From a checkpoint of a small multi-label image tagger: activation relu.
Rows from block 6 of a small multi-label image tagger, named by matrix and row number. Rows with one number belong to one channel. Each number is 128 + 32 x the weight over its row's rms, rounded and kept within 0 to 255. All counts start at 0. Numbers have three digits each. After the name is the row's rms in percent of the matrix's.
After each channel's rows are labels from the 100 images, of 14976, where the channel reaches its highest value: "responds to" is what is common among them. Only what is clearly more common there than usual is listed. The data: rendered dice on a table. In brackets: how many of the 100, against the usual share in percent.
# convs1: 3x3 conv, stride 2 (model.blocks.6.convs.1.weight, 72x72x3x3, each kernel summed), inputs 0-71
# convs2: expand pointwise conv (model.blocks.6.convs.2.weight, 288x72x1x1, transposed), outputs 0-71

convs1.33 109:110162107108148129055126126147156085156149174161129139151153190095189151136125121162110140089148139143155128135113188050160120149119149114111130013176118143135087110132132159164172102120148117114108129144087182091134
convs2.33 082:158163108174164103140159125143141179133097207121040097132119151128111138077097054080149117158170143139108173180107171112086184134137142153121132112112139125000162145103140093186111096250114158089091116134132118112115
responds to: five on top (99 vs 29.7); black die (94 vs 15.9)

convs1.16 086:129106126119167115125149185134153214127093078156167191107134147109106148139136088169146082184127121138101147118131182105145151142148132163113154143196215113098118132119112120174088112172131147168199156129088127155139
convs2.16 089:157121150161118098096095165108159113163122074127105180146180132133103095121126090167099117150112142082097160104126123127143126141137130136144137078166149066179150140135183173155109143081086119110089063152137147139143
responds to: five on top (95 vs 29.7); white die (48 vs 15.6); total: 5 (30 vs 9.7)

convs1.29 099:098125184142124129084128151116138135099172107150127158157120107127073208071179115131138137111094154065141146159081117170119133171107126160152118167127126047149132126152106095198188158118182134113078154112165132096140
convs2.29 101:122177160154199138161182097121066067136149157135110088144130096154117103173086121107150117131065104117145113109136110093138135176149097090106136106134145139126124222131163130151139189139171131121130126151083135070144
responds to: white die (100 vs 15.6)

convs1.60 115:145156178111135191127130176141128124099153080103121143114140112139117100139127162112138089153135117131153117139112122066174129120143109149121126166131151175166109078141122177098255109129129148132106126076153146073081
convs2.60 122:178127126114187071255151156106157182134105048098132080094136052149134117161114141120101107133134111112107049143105127107147136083141140106098161160134164105129148137137131163102155174139142130117152177131092159128106
responds to: six on top (80 vs 29.6); orange die (67 vs 16)

convs1.64 105:125129199232148100121191139139121175140227099139123128144166108129116182127122099179171132136094138130124116110113137110136155187152163175199180141137123142145164151121122108122180137120152160132124173140122124119124
convs2.64 101:155124147129117139102124109108136140109155113097138128131132144061165139175136158115101110142211102124079135130109235102090118126124126113091107123159119116120125087193150206119165131072108170198104133126106118173103
responds to: white die (100 vs 15.6)

convs1.26 079:121176126089164123119081161169113107149122122153124064155081092180146104117102124182083133097122147114156134155097167075130128148136185121116157066141145111158124134149056119169175085174122124147152135169058113180096
convs2.26 083:113153122159150129120102086125145074108146120149163136147165091158161142110127134119137139090122159121145106106126096107136167103101179123083117144153157117154174112134135145126087109105118119148130118108128123096094
responds to: five on top (96 vs 29.7); total: 5 (37 vs 9.7)

convs1.63 100:104128178149096114153138131129163144114181133148110117140087096138111204118160141157127148140100115171135125141129132101098136188172100133158148102108142111148179072093033115157222134113126158108161156131088053150126
convs2.63 094:138113144153154166123207166156133139143140146138167136114132110154130099185120158095118156147075184133155126144171101111154110120129117096061153144152129101179144118114178125106092200138154101067150077122181136150140
responds to: white die (100 vs 15.6)

convs1.15 073:132129068145134104147110161103138113199068108154116093102096124144091112134090145155127153152096188076139159100114136096096132123144064121130105204096028146141174145103158118105099142114083115123090077136084119141143
convs2.15 085:092108109133083125093094080133091128116152157124115213196141086127139148158112108152155152127123202195141116110123116109170145155106145140167094134157120112089114137185120124157109152124134135092143092108119100101118
responds to: five on top (97 vs 29.7); white die (75 vs 15.6)

convs1.41 109:085128105148151088124131139096134136130194120138138151158133145142101218177114184168135171103133156061096150131161138103104123140159154165151183142132080071120178179158140175122086150119152110131103114187121164186119
convs2.41 122:117155126143136125139060132115104130140186133127158225128116118112097044179130109151112098148164184134117123111169095179088127121161132140180133146165091162104116136141117186150088151114109105075153162132145135126133
responds to: white die (100 vs 15.6)